{"encoder_arch": "shufflenet_v2", "model": "spectrogram FSQ autoencoder", "dataset": "short made-up English sentences, spoken by a formant synthesiser in many voices", "train_examples": 26041, "n_mels": 64, "hop_length": 160, "input": "log_mel", "win_length": 512, "bottleneck": "fsq", "downsampling_factor": 8, "encoder_norm": "batchnorm", "encoder_activation": "relu", "encoder_depths": [3, 3, 8, 3], "encoder_kernel_size": 5, "encoder_stem": "single", "encoder_widths": [96, 160, 288, 512], "loss": "l1", "latent_channels": 5, "decoder_norm": "batchnorm", "decoder_activation": "silu", "decoder_widths": [64, 128, 128, 128], "decoder_blocks_per_level": 2, "decoder_block": "plain", "decoder_attention": true, "decoder_upsampling": "nearest_conv", "levels": 7, "init": "kaiming_normal", "residual_init": "zero_last", "optimizer": "muon", "muon_scale": "match_rms_adamw", "lr": 0.0052, "momentum": 0.98, "nesterov": false, "orthogonalizer": "newton_schulz_5", "adamw_lr_other_params": 0.00072, "grad_clip": 3.0, "steps": 9900, "batch_size": 128, "epochs": 48.7, "lr_schedule": "cosine", "final_lr_fraction": 0.1, "warmup_steps": 290, "weight_decay": 0.02, "adamw_weight_decay_other_params": 0}
Rows from block 4 of the encoder, named by matrix and row number. Rows with one number belong to one channel. Each number is 128 + 24 x the weight over the matrix's rms, rounded and kept within 0 to 255. All counts start at 0. Numbers have three digits each.
# p10: first pointwise conv (encoder.blocks.4.p1.0.weight, 80x80x1x1), inputs 0-79
# p20: second pointwise conv (encoder.blocks.4.p2.0.weight, 80x80x1x1, transposed), outputs 0-79
p10.0:138137131127110099144073115094095166134163100119142120141138161140099120135145149148096136134086130096106150129082117105122065114172117080118162148143100153124219109176142126109156124123106138122144109154144116132131151138130135135160101125
p10.3:114155114100102138125122083108123103154140123122093131103127115142160110158125154108138161087112093091116103091137118125094121139127112141117209139187103121127125146154124130115113164129152146133086132115096134140106105123151167088156185128
p10.5:138204134134134147097093143133104108150075107103116144102168127116098127086126149120077164157152068107124104155119125131095127120138158096124090140131131128152156148078102147147116148130123157086158131108081125089068136117107161099130157092
p10.6:082139110120150154109128157118127169152165140178142150091185122141145165115100157126156108086140166165072124170103113110148126179134155141096127124131111083120195128120148142093121125158135127134087097097107132137101118136094149127123138079
p10.7:095127110142161148175113135108137106136117107118110110177136113180112118128126141133135116111178125104083100128122098170144128123086125109106105120121104131120088107153116170158156091158150126170103126103123163120087140117117149146114123140
p10.8:166148109142126106128084125132143125138133113105090106129114140113102143129138126171109144168152151144142119187126111120110119111144136120092115176124131143124138147108131146135155117122134214095116135126130151125153147117111160135160088133
p10.10:115141095130122164080094114073165131119126106126150169111127116165094122115152120111168176161127133152108168100113120106127097121101088134139122116087128138143107117074151114111147107079142105125141151119109083158162147167138117143172138157
p10.11:147097155144128074117121131142132125149140110194122111135138149141153133133126136155127119148143158115140069152129128133138079117127100142160153129080096156165124133096106116130146144128150127125150123098179109143058155139133123111126116158
p10.12:123117111133139095131125115110119134150119148175113146155161114161156119140121151070045122128157147138142143120133089124110099142151149119136140139086124122122154119111112107076144149111095107123122150112132135138138097155157116106090111143
p10.13:136138110114103132103102121111093131127112116130118100104100147092155148111106102146198146099116133134128105107119143112107167109097129112080136106142139164134117177153110132118122105129153178143161120118124117119105160148105113109161195066
p10.15:139144115132099118106103085113117148131113108102092134141123099110153128105158139140116155133079103095109167088134124137108115126127130135133097153150163118134134140148131160149111150138126098105161118144132113127140146170085123153136165109
p10.16:110120193131152117105130110140116127134090130142137099122110108134128109096137141136127115096140143163148103112094125113099159131109098067115114108092116193132147115080108098136167132103105135197132118185147105123164114133144101150134156140
p10.17:195106097126103101130122116074141177136144124106169140135136134131100122095164122140124124118104097130104138137100095132078111085123150101114103148155096167067163128154116159106112164148126125120093129152122123132142125134107126126148128131
p10.18:112142127118099113105085139117099134111154118097141143122102110159095139139119157133117163140139097123104156143075131097142067115176109120127105112103098111147180137122137149092134131068130148141107146127112125140152122113112126130094121176
p10.20:133128153150068188102140127098142114157175118110100121116106176123114123148119082181128151126181133148109159160114100140078108121128138185140115135077157138145142151079125123122167107125113196119090152119169098124116142128100135144114136145
p10.22:132132112113128114078072088112150153108089133176124148099117102098110125121141118130160203107167124103138081125156131107099129131112152112153192152178131157161114124149161135118131124119147124124116136149104092138116124177126151098190137117
p10.23:143122138156121178156102128128145120117124133145090129159139126141068124137162118116127094137126104122132148156132121147131095126104094119112124097121104121069117109128130128099124168141124120099131163117141127111101138123166136149093109104
p10.24:130130131110174205093101145127141112112114177136114147171158153162108151112164154089115160175165128148089112105137130114132102098168156153111136117141137110125097127119132117143154115160119136119122113105132060105114124158137153090118136089
p10.25:129108138111117110159179128136148108153157114118130143132120123134080112094096124119093114145122095169117114156116129129160179155114114135123140116137114126099141089106117116109126119150110116143092141105136145105129114114157150152077136111
p10.27:128203110129165137081123106086105124152126153114098093163115117136121110106125123139121134140148141157093108121131126143104115086120145090118109125116132139114080125099137127148089121189133155126188109145132133115055142081123140115134142132
p10.29:112114121162164133138119125113114129118131094128055121170127150178140122145136115130089089129123140134138152103149146168143089119159116112121148159113125099099117186153125154135104121202154092102142151154166130121095161123123142111107146132
p10.30:088121137136105111119145135103095147164144157132131112146122123102096074111158131105120102156156165141132165114112130162106166107108108142124159132112142177097109129140097089140154155121140138125097157133146134133142106158155128177125123156
p10.31:077115135164127111142145123090121127120128129185154125134127138143110147124153066143155142155109119115132120121087139089144133102099102125118108101099161140135084141084087072072098116129089063088132125119165085094106130106147116134141131112
p10.32:111098141145086103151147137150135156137147141125162104115114124121132129113111114115138100110116119148132144158119139095171138116102104145140116126116137118113109127088107085089114144089057127148121143112102069123120121093124144096138115126
p10.35:152129135121145110123084146077099120126169162143111155091120122130157129130096100093135095144120100159087167170120114113104112157111123135120170140170113097103121139161125102125125125120117071078127194119076143093151114140095116138168094101
p10.36:107129132105130102130091152082137124108142111135136104118123092123185098059121123142141186125134130108075128080138107110106133127110132119088135137132168150133114108130145138122153101126178162145101107122133170138142157130114137109136158089
p10.38:162160095133152139119140126135117125121101116108100109138087153113111137101153102147146152160102150133105104151076119116136119108115119127108144117130127191128150119126093127123158122130097146167120136147155136157126163108074127147150134118
p10.39:159138152138110132103120106076132137137126126126161138114111130134141144149124175165124142143061097098110091131106130151115058129099104124129126131151170148109104132090131130137109137128130152093151096117154117132143114178142139147114126115
p10.40:114106139165141141133110095103142137106134140111128136124124155124131147132137123140116131117108123097112122125099129144076095112120104196143132139085087132140128164106118130156128124124092090095157113159187071144145133173110119141130105103
p10.41:136078086130113175130097099131118190122118124130138142116120124142120140111133135147149141102129148128119152136175148173121137131124124124130120127129154125081108141107114121145099139122114090134161130147154084120131126137086134158099136095
p10.42:132113134103120120119107143154106114125151131150128125138176114112150166125117135129105116136164123110106149116110124158118133114131166139127120172085164110127188140167123150104176127072107146105154144152126094190100137174123146124102124152
p10.44:144112123143178122165135110176157091169151134131099142119127138096104132099172143100165083106086114121117085092083126100118133173163152137128105118187118120104145142149164133107159111139117156101094122156167129094159132121176134172119153108
p10.46:120148158137130175129181110121095100120118111134138129092099122077121125093102115120149100143110133158086138130113139097147165154110130132100106103136152157119130116113132125107110131117154136132141129111115146113148117114189161162120150085
p10.48:107153111127136176138128128101120177162130111147107118113142112142127139120152203161172104174136160136095116087119124125138112086105137159100074133117086142125100129146146183145108103114116121117142127142135111132124118099085099104125145164
p10.49:141141131152094116106119131136107151123134113148139145110115133101121129141142156121114187137108115122138167154099127143099077128139116146121129160140106144128131151134115124145099181099111105093166142132086096146166141096137088113149128111
p10.51:122172076165143182121107183164120108140154131149096135118146139137137134153142153139136132169168151147123116117103171096137050124165154123127116141156126153120114121125119135138133127127109175130150117138157129154089135098123123131123100131
p10.52:135175161124114120086159119113102114156113120097185101143121081108170149088114123178118132132076116169127138122105102142200112082126134145119095128139112112135135184120103120112089130096107126121139096110133103144144128128158148141089143104
p10.53:167144107141167175099067109137093183121081116131088107133124172122096107090117129135116172149117093142104138126135120113149098125085146129106149142137141110154129131150113141143120108142148152133092141151111094117120150143157161096144151141
p10.54:099121128153106143129123138122100151115109119122125135142141167165140141130119155123089164108128133101105135153120117125122124117172099147159132107089142147131137134120135129118139136071135126138164135128136096158117120132107111110119119122
p10.55:141169095130124131108109119080131135120124148148129130138147161154071120114147129128118122151117120155165123158155151140115124144104155131132117095102158128093122136103134163125137143129114152108169134122083040112094173124112138143106119137
p10.56:122130135132165108123199133154126169156203117093160123133145145094144129117115114121111119108135157164147109148089134118154153114115137130115137146097105171134118095138116135124157091104125145158154153145121163112083154078128155133140131156
p10.57:111114130080107106144114124142168150126134114131111120149177141131143161124148116164121137111123100141091122115106121141113164151088133164131120129176078142098153130133148173149133141125117125157082132154112172134108164107109134151134145079
p10.59:100165153113091131100092134068108142157139118108115164134159089091163126091108155124111138127129113126145113125165189124168169158160147125136105130133103135132177098116131117138168124090114182127090133128061125112107100116127063121123133131
p10.60:145164128133104125147088154137119144112120129145116120080132091131115136153126149144141113151113129129105134119132117100122073156156113107115075111124116080157132091099108101108136125088141111106076113087145150115141138147144100150145113120
p10.62:134160140119091233139139152132154093122126116136135162132193090117136115101083173116131181122175100120096104122182161113131098116132101129134140125172106178155134123121161122116130128134117145161123152131096083115133137151131147123139171101
p10.64:102089170118115109125131130119118101110162107160132125115122109111161168120115169122131153107123128087119142135125090117155090115182126160127133120121137111113150140124125127107112122090159119110144141138142112161163123102102105106119113126
p10.65:167151094135142179135105132093139121143116173071145153145136118119154134123087141158106143125145148131117094142159103140145141118156135177129104122176168163118152136141129118156158115116133194122112123112147165140073144124119102125117104104
p10.68:116116119147109137130122123089115141137100130154139146118132101177142116147152086079096143137106113135103159129098146086120079098147140118152128154080134128170107128133132107107142115095124125118167131135128099132102129178133108109116123174
p10.70:082150161127103141138090140121160125136117133166120116147114131142123081136097096140149219100120102102116134140085137100106107106176127165172139168123093098160100097185112094109150120124144091104137110168131161148157134166123132144089138133
p10.71:100096159119143143158180149130143073152148121123149117117148102118150152104127111139162112102126116120133121093148088153182121135119152144120082094102114130138163108150128114122115124115155131167141118111113136134130118108107154145080142113
p10.73:156095133123147135153116108132129128158153131100104144157152118118139128102158095123099123145147117152146113134130105190119194119082133164138122170161120142109156111147121146171131082127122120129124124117161170122110107156137127149156153132
p10.76:096149093099126158131074110144087105101130154135153159098080134137114191154138153105104155121124134136118138149159100125121068151125130134123118119119114103167186125065119162117125086044175115107120142155090165146165144145168087168126087143
p10.78:148138136177123121167088135111147124110138141157121152155160114167126109149138094119076098102146131151119145115116129120176084113111104112121110144094119139142086120133147154102159139127124093142099147083144111128116116148122122104096086121
p10.79:110065082110134172137174138128146140115159101162155118122091103136115112122115110095123164103096187152129194092142148190169166119148143106117114137124116084109122113098086114118091112147090096128155137130127098112108096152141153179150141107
p20.0:106161121112105134136125114124092104120117105106145105142142132165116122170133119129156126114140145122123129112143123123111186109131116124129114147122127140114155154095159136102152098127124114140105143157143138096128115138139116130121122170
p20.3:127121120135130158115139135143104150097157132133118119140134133118136054120143124114130128129131102151117155138123119146136097148128167177158138129132142104087141136133151115146113125102131141136136117109138148128101109151156154119111157157
p20.5:114180142087135097159124148135202095161136166142114151024149122119165130125142143120150185133148205137122154183151131167136089131121152117122153145115071073137128119175131144129177101068092085186186075165118134109173115120170150102103146144
p20.6:123170135124113109141145182173144110168092123129186107137110142108164104135173086094067079106128123140099146141122097083160136073215126112122108075113112119088116155098085124138140134111169143142134097114078159073109126166167093118153090101
p20.7:124121109153085136133157116122140130118131139127131122120106132148141123138106161116125086086101124105147166123092151114113115132110147112113144144150121140120135145105131137139102111131116115127130121115113153126129115146157109109128112146
p20.8:138163145104105124209116100120126100156151144115096120128108095121110137145120104123115146158147176132076151096135119153165121107138152139151127118082119116117132131106141153121121113138124116107141134135131128137120128110136161082067146116
p20.10:083139136108104133114087110123122099138120086074126092139107135127120165165126101160159108148135167155131127103119117116139142160112150117113118096113159129102102131124140132114133117141139122141121098149158100129122089164146143087125147141
p20.11:123139140118134136134094130130133110113142136164112108126121134144109135121171154146159133142136118124107141112127079120109144160159105116112105137160109138100120159145103143124125146084106101117097124165154112111133153118156142139132141121
p20.12:147081125131158141111099136140128116142142171152123103164190041154109150123159128167091148166138123135130145145147162180150127150086150096178120100129162120122152120135119098109115122148125137129107138185120139139110169140177159180158177130
p20.13:120122099165106098127143114114120117095145122149121154104107111151145114143140161114134124133120118112129131118148132109115136136103132115118135134141114127151131147093113122103144145149127125121114110134121137112119141128160114104120131116
p20.15:151145107087156152110129166136132159124119143107161133144162159099093097127109125139159097142126126115111127144095162122144146163132126104133089132116146145134114092120137093136117135114121121117111135136105139133122174137098140148140148111
p20.16:115125138111109140130088089155101093123113118125107103104142126127135142153118170136097116139132125131141131082133138121163137109129126137124164153136137089135152110115104116075152125128141124136086113157111139151128125140123130146146141127
p20.17:103122102149124158123103141132113123142090092111178120163163149161140149188150120147180170141135129117165125118149129157092154145170137139151131144151108094111153115135141084116117149162140159111124180147113143116149138149132137170118130164
p20.18:189141116113130128143108166139111144158131137136127175127127111094107138148125156079100111111126122139144119152150124102165134098132134123118120122142144132150146082143126131140132168132143163130122126157122127103112141085132099144104072099
p20.20:063126089086094109080149154104116097140161090130154126103143106187191119131170132114156129114081085093139080187062119171087141139179108096125145172149142153066049149117139091184129166173136129162069118123135144130100149147054045146146171140
p20.22:121166095048141186205105130116138146153130129085192102115105089093159082138121124117116160165176127135084182133151096154151128156112127109129113106139141138152125115137127125125152114135170112176105101108128084155159132164134180117062136124
p20.23:137124137115107158153102128137127113130150131127131132107106095117096141115145154106119146145146112155131110150094106083138108151146115099114100120124126112186125122127125101110149105116121111126112118135139100136102127116121111149126142118
p20.24:113133171105151168133115118101141094145111139122111125117147109109095183159117125159130169125148111166174100108142141138129097128158098135087147111126076091115144111145137104093122090091138091114135122114102147169117144089143099077109127100
p20.25:134179124069222113146158113077089095195075118110123123090158168147096146112130106154127112100164072177075095154153138124146138131140081091139078116154098107147142127183152106143143104128130125166098126183151077130187110138109111119129108136
p20.27:137157063090121140080135157087129114150154102068137121165095126138126124148168082084086183158136105144132145101131122141132100099159135112171139121115104128126139139105117115131153070101138155105138163166191098132133119160173153142124111150
p20.29:175108134105174126140137182127123101109121123098112142125152122053100134096161115160124106187155092156139065114110173070185127150141130125143110119139128089109144052167035084126111142120160177166069138125135167160145136134131129191096161095
p20.30:134116127122130139132126125120147119122130164123125160122150111140109161111149153116123122136136136142131102142134143118142134145103115091128130126134126138131104126125095125102126149096108114111138115127124135115117138101101116124114145131
p20.31:141110138142161164105147148105125116121137127121125138143122123134116120114127120132121161144116116126123128140113080116088132134153099131159147128142114136145088108134099140133079130136152119121129136134142159134113131134126115143126109131
p20.32:134140115096169129145128125113129119167146152110090113117126132082089091119127122125105119127122114136117130116121109135118125145131135119110101094091124103133125110166103096142139112097154108160124089095105158129178100169096143120119116128
p20.35:127093136156097141138139147112112169124151115136134101119118122127171106103092104103118142109152096083116129141141119164108125092102132157100114141067113181092076126114206118138090123160137116105142155113095130079114118129154125124102093095
p20.36:130160142131109108135144107112123130147105136131130118111208183140131119128095108162132142124090149101113140132146162152093157114135140135109099111126115114073142130122139124161148108139169134113153131157155116095139128115154136143154104141
p20.38:117161122156095130141127091120148108135125098115160135115148157125138164120129105154179139114107120076143060155127099090120120110140098174106142144126143124138115135121095128078109122154144146104116127123146130142124112118138131134119117121
p20.39:111116095114111074113103142119127122117126129145121126131164130131160113125158109136165145136108128117152101105155141123125176123139102078127137154096142133113111154130108160130136154148106152133139104128114124119137155147123112139188119104
p20.40:144172124096106082087149124139195156156144108089153149138156128138129160117108153151133082110125156114121175102103140137145109112096133124151091138133142126149104132160114105149141124159108188125151114156146141140119102105127119112154148138
p20.41:149117129111138179114119122122147132134114179155125136130106116099102103196148148080159089118123100141115141167160076145114095133133141097165142126136159130161092119114144110136136126142107100115105088112143118129122089117112125109127132154
p20.42:118135104127136111136099104150124134084119119140113153153142138153141134077122138114191114081115118154127129131186169150123125102087122163091097152137137092104079096106147159113161134092114133121112137129083136127152106123116121148130096099
p20.44:092168135114139101129161126134174127121069150133098151144089125123113121153124121126066120126119129119063141077096144116113103077196164135099067136090084103150123170086135140146163116105149069117142073141092121116170091131099090094131066124
p20.46:133150191103174159105137093173156126081105082137167121130141057128096136090081098157115137152106157139100119100123145122179170138099119137128100099118125201134124126087148125051130134139156096126119112141110131143086127077064129121049167099
p20.48:130142147133120092139102122106144147131131160168177131076145137116148101166078119140128166117112115108132112186106128073104120131119063153103164154085108126118117171137056149142124163125174135116125128088109147079123107081145149112128128100
p20.49:132119130135118129124120114131138147151108136143141124102118135130144105126143126125147112108097131126136120127129127129161138118111127157097110105092134122108100133123125120127116132109156175155121123108110131119139121104119115096114143121
p20.51:142128104128127138094133194129138188136127145151118094139129099115127103112132137118134110120164158139164127132182137118108129156126135203136130176130163130166151123097146145109108090124140082172126132119165113074132107120142118143151154140
p20.52:111167141096101104144112118147153117132104130104105132117140130134151176124118136121111109111139111101128133135121129113168125109147149125147126134132149141134115118118139148124131134124143126091136124164105111135125126120127136141157126115
p20.53:113115083106119135174130092070102108118170156116217161111100144139155105156083116087133107096153147087170143082135141104101174138092128115113132163117117118129104155128099120115121127143145079138120162131146104127155129132168101117111095118
p20.54:135130116122129137108157119157115151140123138112144157135107124121097129150125175109108086092120138126113150134120122109098111137111114118111102179127112120144142165132111103126160130103124095116125090164130139114106110150145129135102126133
p20.55:143083138126143125215138118135096123100150130173107159128076107130103123131143144118154107108100112132131132159143103074127127174100103080138177117119139130114139131149123137133119128136113156127089119132101148112072113159108084146109137124
p20.56:130132068145132118160111112140168130127144157140143116139118157147135101138098097115094062159112119104113159105114119129091112192145129099142159131129161119119109120131117183136128153153140139139110151108157056136124135138129152102170111149
p20.57:134093138123123153117108138070142168177138138130078161133107124101096118090123156119119120112140123087118146101128127131144120169118140105120146135157144154117100160159128164077108146150096136101139120124086111146131173123118144129118162140
p20.59:129075174075100151127131088093137148156116170152133096149113114115083075137097109124107132102112120110146136115091109089137143130118140090069105163163118131116124124099119135142174139139167130174046104103111149103107175118121104114137116112
p20.60:152138096131164161128145106104131152120127109123129110111123119109117120135121105118109119115131109133124134119131122104149088108128133152144148107126113098128171120121130127107097123132130142124116157093134156138109148106097129120113103146
p20.62:107096090098109168125153174124126159114141105114164084194181091123163151093220125181103112179142052118121142079065102059134120148191145161146146142149209171106109109130097152111063146172206112200082148141129125162101150197113123116179181106
p20.64:161116131152137133131147138136113161138109144127130135116128127117140139153113136129129122105121128115114129137147132122139117097115114128112105164157116146129130128128119129128122135112159115134148122116101145106115108139124126131123119122
p20.65:151106123073084096132121087105109160136171123101136096090148135083064072093088152122156141153140180107160105098132162090116162132131110078102125081123109099156119064154133181077148142112097087094106162131117084095136120046111121170061149150
p20.68:095116121126114141133104124122124101093147137117166114129089093143147104108117106155128100139101153151070113123121176118115139147126120127125163114131131123116145170120122114107129153097145111120113122135111148101114153158117146133116132102
p20.70:122136110120120139098137097194147116125155120139116141116114112163126086176139160148176114129079109128113172121129199140109123147131186127092139107173139100110108125107124103121132150109139155109113129147185138122123098127137125119141132191
p20.71:138079124145125145110162187099108149147158130161079125145140173132168128181109150103160099114131121071160107145083178140102100095127159127170182126114114136119167118138131143120071117124140089120147124145140146144123183131139079121172149165
p20.73:068142104120088135123086102136107106151097102136155101122098110150167125117151106179098155141127109146107116136123121135151165089160109122135155117167144111150157216130150109126144122109085114124119094134192158109114129134101114103113135091
p20.76:035108181132162169119186125100122133117074125088109033135154155193076147117113144130157136129131136116098125113123130132059134155133093128099135144128072169125057165098122110154117197109109098110131142183123105160128123130123205074142191152
p20.78:121137127150108103106136132139136148143116143127147142126150143127117115133128129136124103137136108146117131110115152105131134114123141104107117125148115132107149129114105111144136148104136144124121103148127114122150117096160131151122150125
p20.79:126139158140110133138145049145118172100147125215152128124123147130118133141112118108103100099093095134145235203075146149138120136134178117169136149090168142151121099120146153146125163162171141121116111133096137098103139152092132141135113099